Weights of a small contrastive audio-text model.
Model: 4.23M parameters, log mel input, encoder patch size [4, 4], encoder depths [5, 5, 5], text encoder width 128.
Training: muon at rate 0.015, 14300 steps, batches of 512.
Rows from block 3 of the audio encoder of a small contrastive audio-text model, named by matrix and row number. Rows with one number belong to one neuron. Each number is 500 + 50 x the weight over its row's rms, rounded and kept within 0 to 999. All counts start at 0. Numbers have three digits each. After the name is the row's rms in percent of the matrix's.
After each neuron's rows are labels from the 100 clips, of 14848, where the neuron reaches its highest value: "responds to" is what is common among them. Only what is clearly more common there than usual is listed. The data: chords played on synthesised instruments. In brackets: how many of the 100, against the usual share in percent.
# fc1: MLP up (encoder.blocks.3.mlp.fc1.weight, 192x48), inputs 0-47
# fc2: MLP down (encoder.blocks.3.mlp.fc2.weight, 48x192, transposed), outputs 0-47

fc1.72 111:525429480475449438485458489381483521421501573518411627595472487563485479447486458493503508490515524504604526588487527434490493520532470509492578
fc2.72 110:588504538432506505444475563406483471563502504436498495416552506453546480516549420460558494586424456450499493509481422511558476454462521629466542
responds to: arpeggio (100 vs 49.4); playing: arpeggio down (100 vs 24.3)

fc1.93 125:521548385453508567511533545527459384576467512542474430517483485533527347503444471560486528501563570496441443476540478511538519457513574522524523
fc2.93 121:530484571475439518471515429480589463465511422447448492522506534497450658480593487462473473500429445434497528525485601475452501578534458512453471
responds to: marimba-like (48 vs 8.4)

fc1.115 106:441472612506426538418605406573505521519475515471439530530476526512460467438524498422483461616486531425551579504493471462536491544469465476454504
fc2.115 101:509441531463456560481459459368574572507569482444572564541520438565547499533506447547521441559440562477514422529501516458534504537500428509408515
responds to: square lead (50 vs 8.4)

fc1.123 062:457463433563538504444535470514473608607529515467539518508495511570575492503456387539529450561585432506456598472545512398472489492511509493537498
fc2.123 073:423439486465479511470480524565482497568487505519570467490399441448532462514441513498598452487542528494504511570566573550475533630513478432533393
responds to: playing: arpeggio down (50 vs 24.3)

fc1.68 086:505504524488550593431512598440495468513452553406553449450495497494575544549499509558537444435651468531423467469439512493459523519519482457535464
fc2.68 114:532472530394478507502515501604453515578497526469503532501434512471442559613484618510385484619488452463475496552489450518526499497536446531495519
responds to: arpeggio (76 vs 49.4); vibraphone-like (32 vs 8.6)

fc1.150 100:538431484528495525553569495472601533583561508481516492469459504376506441479531465507511489461467501422457620591480522449494503571460417474429526
fc2.150 093:530489476490476533566453518453402531485505498549373509476500484456534546526516519562510585582564500542461406508500508478573454540516405368487519
responds to: strummed (95 vs 25)

fc1.105 040:476520501393445510560544396520506473523512538478598481506479511592529543475350476526542584500443440421502465481443521555554544533489503512468524
fc2.105 043:475476484404501459480490552508467429475397528458473559539505537536514463419598451537522463454508469433452463502467498382480585491542475399513425
responds to: the note G# (65 vs 29.7); saw pad (37 vs 8.5); instrument: string section-like (35 vs 8.4)

fc1.171 060:531446549498433493517545504532428476494532516447504476604482546514543516489458515527454413649504449460527431477525488451436462516556416604532561
fc2.171 075:481546495492546507504488555506525510505445502497452483352592550465495510517503471529504545312515575499465476467432544497587523430485516457473522
responds to: mains hum (30 vs 7.6); horn-like (27 vs 8.8)

fc1.139 062:519471490449507582483548593497494550468396452456483431563468512550514427572415406549504465486475537584458561457510455533567468535473565498476563
fc2.139 064:459502462495532468469495553572452519487578577533429527485524533463424548387414554474387472503483453582563557492524433542474509460413502482459485
responds to: playing: arpeggio down (51 vs 24.3); organ-like (36 vs 8.1)

fc1.172 087:503500497575456486560546393413472498449469495481566542526521450456559475539615487548519539625532553465508502482518602475450510466432510491417499
fc2.172 085:537560452486417552485481525440474512379503524498490527516569496527506417467582452545563531511533498367468452465446512428590531487471523533498591
responds to: marimba-like (35 vs 8.4); vibraphone-like (29 vs 8.6)

fc1.22 130:455576499501615533486590529500491492453456477510483527451481504513511525471593571487525584454577442421474495528449498462496580562520356516540479
fc2.22 120:577581478483563408416501521502460435469526516513564480489467518461510485566496506555576518411427430502529501510504545445530538459499502646589511
responds to: organ-like (34 vs 8.1)

fc1.28 101:524439509533511537441479503478577428612473563517555471476545400407493464426524536428547447463518471575460487559521508512469422406544456545504494
fc2.28 090:467475452552494468473491489448498458506519613475527497411526399499552507458524375571502442474463479545435496611542471387455524472539471544487490
responds to: horn-like (26 vs 8.8)

fc1.62 084:464615406530535531539549455523477485528543564536536450512568532474572472592609523502487541550510467461396416440488443489523448482471472471475547
fc2.62 095:513560588488550435527552528478496483478519571503521482422405505441562580479574561531449517608462468484564475483487497481551558616445458561500503
responds to: mains hum (42 vs 7.6); clipping (29 vs 7.8); text has "clipped" (29 vs 7.8); pink noise (25 vs 7.7)

fc1.174 082:529574463522537536532495519417531515447504476474469625561462540459409416527509434461555553433483516516494625543470392496464511459507453503532531
fc2.174 093:536485488450406461493477526555535382567472485552450465440509503460572487455522487533492466502547574473510443537548437499510546528433561389440607
responds to: thin (high-pass) (77 vs 12.1); block (69 vs 25.6); saw pad (26 vs 8.5)

fc1.9 063:487485439445462421457585515602533445421429470450499584481468537576504455505535515563507596569480516543434499556553512463410458496487428503507483
fc2.9 068:443506521602538544508425553508437602513578418566502492506497438451509527492433549473471430524482532470497518456622490494528528541451442405541536
responds to: saw pad (31 vs 8.5)

fc1.2 127:494470562492582477547476489527490394460398486442394475461618612528497567504537522434430550542489462532484468407536495502494499470482509521498530
fc2.2 134:489531474562394497491450436465472535449576484607420538426538416465491513540523506514504453485503480498576402580433458544544536469472488500587458
responds to: organ-like (36 vs 8.1)

fc1.86 090:592588506548425476500519437630474515460461554528546510529451530459500409470480393510483466551507472467519503491442528447507496547425395556460485
fc2.86 091:517461439480489428445517501448557538388525484428547515534485388573555443491448387596481493513546555490494552520405513462498575517484513504504523
responds to: the note C# (62 vs 30.2); root: C# (28 vs 8.6)

fc1.31 105:408411588460537496474548524425491542562496526479531516481511473501526584529553526466512505470488409582501567525509449617527548446488596457574531
fc2.31 097:510510454470505503397497548452527479458545555462531543561415488575575404496535460602529463474610468524534576493427543491483601458510493505515532
responds to: marimba-like (29 vs 8.4)

fc1.189 122:546544470458474434550488495518513589575640482557586548452457487485533486500489498543555507508400577500387507550508525492459438472415532469517501
fc2.189 131:436519495511514460533475534408496559397520593536470522502494460464463486536458440538535443445594544470487488436493506582517553568644495541455464
responds to: the note B (95 vs 30); root: B (46 vs 8)

fc1.110 087:533463461509494508528465477551606610513473480469389513545529494614457543469457536570462518519528527493448429519531571455465480495442510378458452
fc2.110 088:583495522524489482478514472591494424522432487536565489522471537534540504403578391493476612466450531505509536441461419517480472524543418572443546
responds to: horn-like (65 vs 8.8)

fc1.88 134:367541626556507480493592482437409472493501509536529480508475518495439436575481469493552610469472523584518546456501504479450523496468476544571506
fc2.88 120:513542534550540456452446530558520408562552499532450555425506469531496563526476470406511485442464572529411538568396481490442518489503526502389440
responds to: block (76 vs 25.6); horn-like (57 vs 8.8)

fc1.161 102:558533515442492444468480453517552325492497492525413565479527541472485478514486447523478610509468554515428432479512474506508578469598535548523546
fc2.161 098:663522473446519506471580510518446571509509562401574436529545495460469495570434488483446506492467474550543474483551524522474523507466628520475536
responds to: arpeggio (77 vs 49.4); square lead (26 vs 8.4); instrument: saw pad (25 vs 8.5)

fc1.83 105:589527581425455538553512443477467482441477433509515495507513544546501441511511536521580425547562515533507488498514525415369409552432558442543486
fc2.83 119:514546447488480524468440485589550417525463551524468451553505430622464483526504514449526506506472522505505509466532399570544496474355447545416515
responds to: arpeggio (96 vs 49.4); playing: arpeggio down (53 vs 24.3); plucked string-like (26 vs 8.4)

fc1.159 137:515508531533523491526548526521477493488475426564461416492547602487463546401578550444473550624506455561515399489591450545485453477550528498513460
fc2.159 137:484534532500441508586499432485432508520514430638417479512549545437546566525561525430477504558438507546531463579558452542560431507485464525530445
responds to: organ-like (42 vs 8.1)

fc1.60 094:453434456552499525514507504482498512519501545477555507480465385550506459490411411581580454455610508453395529517444544485473540554478548592476526
fc2.60 116:500445534519437495444515526516489555575500421444419451452562480480600572470513530541479455512548527558403500553484485521390398426473500489509558
responds to: clarinet-like (26 vs 7.9); square lead (26 vs 8.4)

fc1.65 101:563455493499521494462514464486528550504582486496519614417408538440491378487423444529528500389481484533479611543462432475528537504493503458529477
fc2.65 116:525532435462465561582525480528532486396483494501449469480492450471505567527539540473464496571543484419632452527518486479545478596447554542616539
responds to: reverberation (63 vs 34.5); text has "reverberant" (63 vs 34.5); text has "room" (63 vs 34.5); mains hum (48 vs 7.6)

fc1.158 112:453511559542432470497479578448462524504516548542487415547563514607443495475525578464469503448506524490580589440510450505542461475452517357548506
fc2.158 087:462498462428504476568428633373495459576522459487528464496500529445421469474436504402492521431566528545525493491536419572492515480504542536502516
responds to: mains hum (36 vs 7.6)

fc1.121 107:463507508485503520434453631491502456534567502538420537460514523498575527478466489558491552493556519566529512422494594554446455472383467410439543
fc2.121 094:510489537408552466527521555540542462534513478533488518425480512459600498496457441364571498466471506543565537492556445568489508459390505431487412
responds to: arpeggio (79 vs 49.4)

fc1.84 119:475595546580514524485535524525423457505528517514491503499457478451425421483501497544457499430457478517489587507454405457446468498515543632624461
fc2.84 142:533410396477549504531396552602537448512442472505425503514574508525552489486541371465487571523498458453494520459501528484520473563506573471440538
responds to: block (66 vs 25.6); text has "piano" (42 vs 16.3)

fc1.15 127:507492441466519535406464474481471557518495519607439530509506459509427575521529445488518452465515470498518520485564486418447521410402444584564612
fc2.15 132:470527559449530471559473545526496414510484606453423562588521553490533443458496528504449400566491489528449511545445486540446435601458528544478431
responds to: arpeggio (82 vs 49.4)

fc1.114 106:572509492428552522502539485459513572534510439468513551392375555483529455545533403470541521437453546477463573520486509442434460526501446527502599
fc2.114 112:494473506516470490534439470552493513481472420535444426590546436525506485450484486498470502583504504543551420519515556609669549492541558489542463
responds to: block (57 vs 25.6); harpsichord-like (37 vs 8.3)

fc1.160 067:481478488511550581568551561410488566517511533402492506523458516502402533525522399504554589451485506504496588477527410415475555570480471473475460
fc2.160 070:488493495473428448487513596349453520614509442508406602490503528477434427578459476491507497470478581531471512500452507504549489482519537493455458
responds to: mains hum (57 vs 7.6); power chord (26 vs 8.3)

fc1.40 101:544468481508523453545509436547584463405508577494536518568492499488533436505508408465618458520481493480395489570478459522550531537637518473525503
fc2.40 099:456476472474538544553380477543611498512543489497490408511488402470556529436489536448481457526578518533486535507598477539464531528435522397500430
responds to: square lead (26 vs 8.4)

fc1.163 077:412504489575476499486490416655512489386506423508540528534485471435399470558486487510503495543474572523494562450497469427563510510512457526442485
fc2.163 086:484459520464486508510564453559501522487568484452505520528439497498535505406474479555540399504610481499529589552473480525429603560522383533432554
responds to: marimba-like (77 vs 8.4)

fc1.147 082:440452489419527471393513559454472549541534545547417389547544471519481502489535489483603528507516540515470570450611570498444447448531534526522479
fc2.147 104:444492525447596511561531477445572521457421590428474538536506506483427489424433443419556493471426560499486447461556487498550454566487560462441471
responds to: arpeggio (87 vs 49.4); playing: arpeggio down (49 vs 24.3)

fc1.58 074:367516479500544526558524549488456589464420418489536535498498458353520426561470503550464550529545542552535525529560493496422519521550492471503536
fc2.58 067:465547581488558461506556534538528557472526423456474520476581450410466476486604506519607471465499399452518508528510563456473493619536502523511437
responds to: strummed (61 vs 25); harpsichord-like (29 vs 8.3)

fc1.184 077:532550517463471563498471504443483476493503470482605452464479471555442470485470675517507621443575482512458404521498506539464525494556468467435497
fc2.184 071:437578488565509485502461511602458458494523488473641492488519490521527478447553584486540577503459523438477393545483550480574577465532476468420471
responds to: square lead (54 vs 8.4)

fc1.56 115:552546447507455526480513513517488532577446577552494486524459488479557415459461469513575488501548475411527512481505496467581531384489370404551558
fc2.56 107:413539625483451551475517478573476429457522480480460461460473478460581479510457515584513518437485458529555582470538552541406554468572480466586502
responds to: organ-like (30 vs 8.1)

fc1.126 064:486515422446400488411534507528468401536463486561437487469583513478497586508485587562564450543563515459552499537571548466406452483495551504491519
fc2.126 075:438470474462445508492516548489459576505439548463543529586520541516487390511377518466491441533510521556511559515498560479519458607532533450397422
responds to: arpeggio (83 vs 49.4); playing: arpeggio down (50 vs 24.3)

fc1.162 170:505475523531512496447548539474459544609437456494380524472500481474519518479560567548492526538519411458528424490503551519433628488411466481589505
fc2.162 154:501590473542489440508450464512444559557528537534458550496459404494526551491546526514471423503402484476522500424599514440435595402548459485555505
responds to: organ-like (47 vs 8.1); square lead (30 vs 8.4)

fc1.186 109:523443569446467566528494466466522509576555512458570540526640407482555472494501459481526460526396447529529559506483530440530410446574505475526538
fc2.186 106:550496518473468556515553496397525540431569543538509465499464501521589523624507520510470467507466456541548439555498466441611580450519399499451464
responds to: vibraphone-like (48 vs 8.6)

fc1.188 161:470443534549508533549537544471524534448426540554544574436465461456573475570502482366523512566497570515496437526525542459434505426499557429500412
fc2.188 120:413533588479424511591585602556487551514473491476472468464456522407457544526477533599468499518577501489513505526461499390461523471459467506572529
responds to: saw pad (27 vs 8.5)

fc1.19 133:516559480475507469452457485461469415442519446526448543505503470466467458484506657469456455572561517522576562581462380455461530489505534506481573
fc2.19 125:511534540531576532437540492420496509474479458560587421459411542522466472429556445474540401486493470479511575528554405526588455501552487563545514
responds to: mains hum (91 vs 7.6); arpeggio (79 vs 49.4); playing: arpeggio down (59 vs 24.3)

fc1.36 147:515506539487551455441468461491510499496520512487523457460508590469444462523500615420469524568624565371421464458487477482485584540455450510458526
fc2.36 125:413583483606493441469514437510511468540593462449544509491495527464515493385557507448533473522493575362496463455498501509562506482497528587490556
responds to: square lead (33 vs 8.4)

fc1.191 040:525569506434549434478429429511552379444511492456495595495524507514513397510466475507501526500408467439475529600500539488525453521565512503609467
fc2.191 043:402520492587421519471537552543492516568525529514466437513561483470414430475494609470508473508620536515465475449566553502467487550489537396543483
responds to: the note C# (64 vs 30.2); saw pad (52 vs 8.5); root: F# (36 vs 8.3)

fc1.125 057:512562592489496423499538506445404491397403533525550457486442498522527428504469553485495518432515533562588471442484493481439545541513592540583516
fc2.125 062:581518479480509498442516497587443402556449547443498439491531545536556526462523516401528563397530605539567509481498419478505522499587518519448473
responds to: horn-like (71 vs 8.8)

fc1.155 112:487391414472492456495437545538505592447523520537521574530556493522516510500500542476539435535493381533457487535440575508578543466449462403465571
fc2.155 098:659501483445482535453525513551593479454514472460449521461498567577526552464470450454499490456489518461526528524592552542553496501553596444416464
responds to: arpeggio (98 vs 49.4); playing: arpeggio down (60 vs 24.3)

fc1.152 107:528608473490501507517551499505513473544493471503481495547373452404542551400498452489529508608545488559516535420550497518526555598489514487512399
fc2.152 108:489518559477534541487477530448466538540581531534487578569486396445472526545417434483606355549479497566507435479507527467504503539437463486506452
responds to: vibraphone-like (25 vs 8.6)

fc1.167 093:471427499476612572574492413502474521404606470466402571506520505569436507493485565556512466454514531483489485494535523488533501523521408441423515
fc2.167 103:581481476480513483524446706496540519551427562473497497511520494532499428444499382536486560485489499507517467548443511447485443483544536541518554
responds to: the note C (66 vs 29.5); the note E (64 vs 30.5)

fc1.111 076:499535509448587424538517526526499477470514392579477482425431538539506470488405549538529466523503481517520569563544448568549640502477522423534516
fc2.111 067:583483531533463446459567558471469492502497519517559395444533636489501441454558576493542425487575510456523493504453433579537494416526468467479541
responds to: marimba-like (25 vs 8.4)

fc1.52 107:446545491531551584449505470541582465484566499391480484535543532475503552533582463537536586506548449421490518499499477421427527518577393532441471
fc2.52 102:474557506530588462485477559444498464526507474483528511472492526468461519662517554449466483433561490501476525489437427541399590544518515609443480
responds to: mains hum (33 vs 7.6)

fc1.104 065:463473472475480490568618543506502460474605436470538542447452482499506440504523508526601578457520540487494525389443511494506475566506474399453593
fc2.104 065:484518611479531445467572435445506530550492436541486466524458460521521445535451646494505427477564486458438517509617557509470534467442523446477453
responds to: organ-like (55 vs 8.1); root: G (35 vs 9.1)

fc1.182 106:512520557432488515518470554404441399458558564457501495399440574507487450484592588538466498504546495487537484470541544530519578435436542576491499
fc2.182 104:469529446542471588491409507569567502571464569508537463506447466460528584510507490528458487517536435495432540553527465544442374430588465532481438
responds to: vibraphone-like (31 vs 8.6); square lead (28 vs 8.4)

fc1.59 106:556519497529545406524502607442546481516505418522555488490585500475477503434520467486549467397462433474512578589470519570575516517597546527531469
fc2.59 119:574515470503539482580420519500451471499486474564533484484471437454453465394582416481574512435479506604484525463429437464560536482462451597482485
responds to: strummed (71 vs 25); vibraphone-like (30 vs 8.6); instrument: marimba-like (27 vs 8.4)

fc1.4 150:468545466501557482493571540501406490446499587550561492432439506494547392578437499452491581517521408550523508459545401460460500518549561514511551
fc2.4 128:462433555546422552531443482463500556452432532451522514503463530463510473497464554552596621460487551583549484427470481469471499432519432464601537
responds to: strummed (77 vs 25); vibraphone-like (36 vs 8.6); instrument: marimba-like (32 vs 8.4)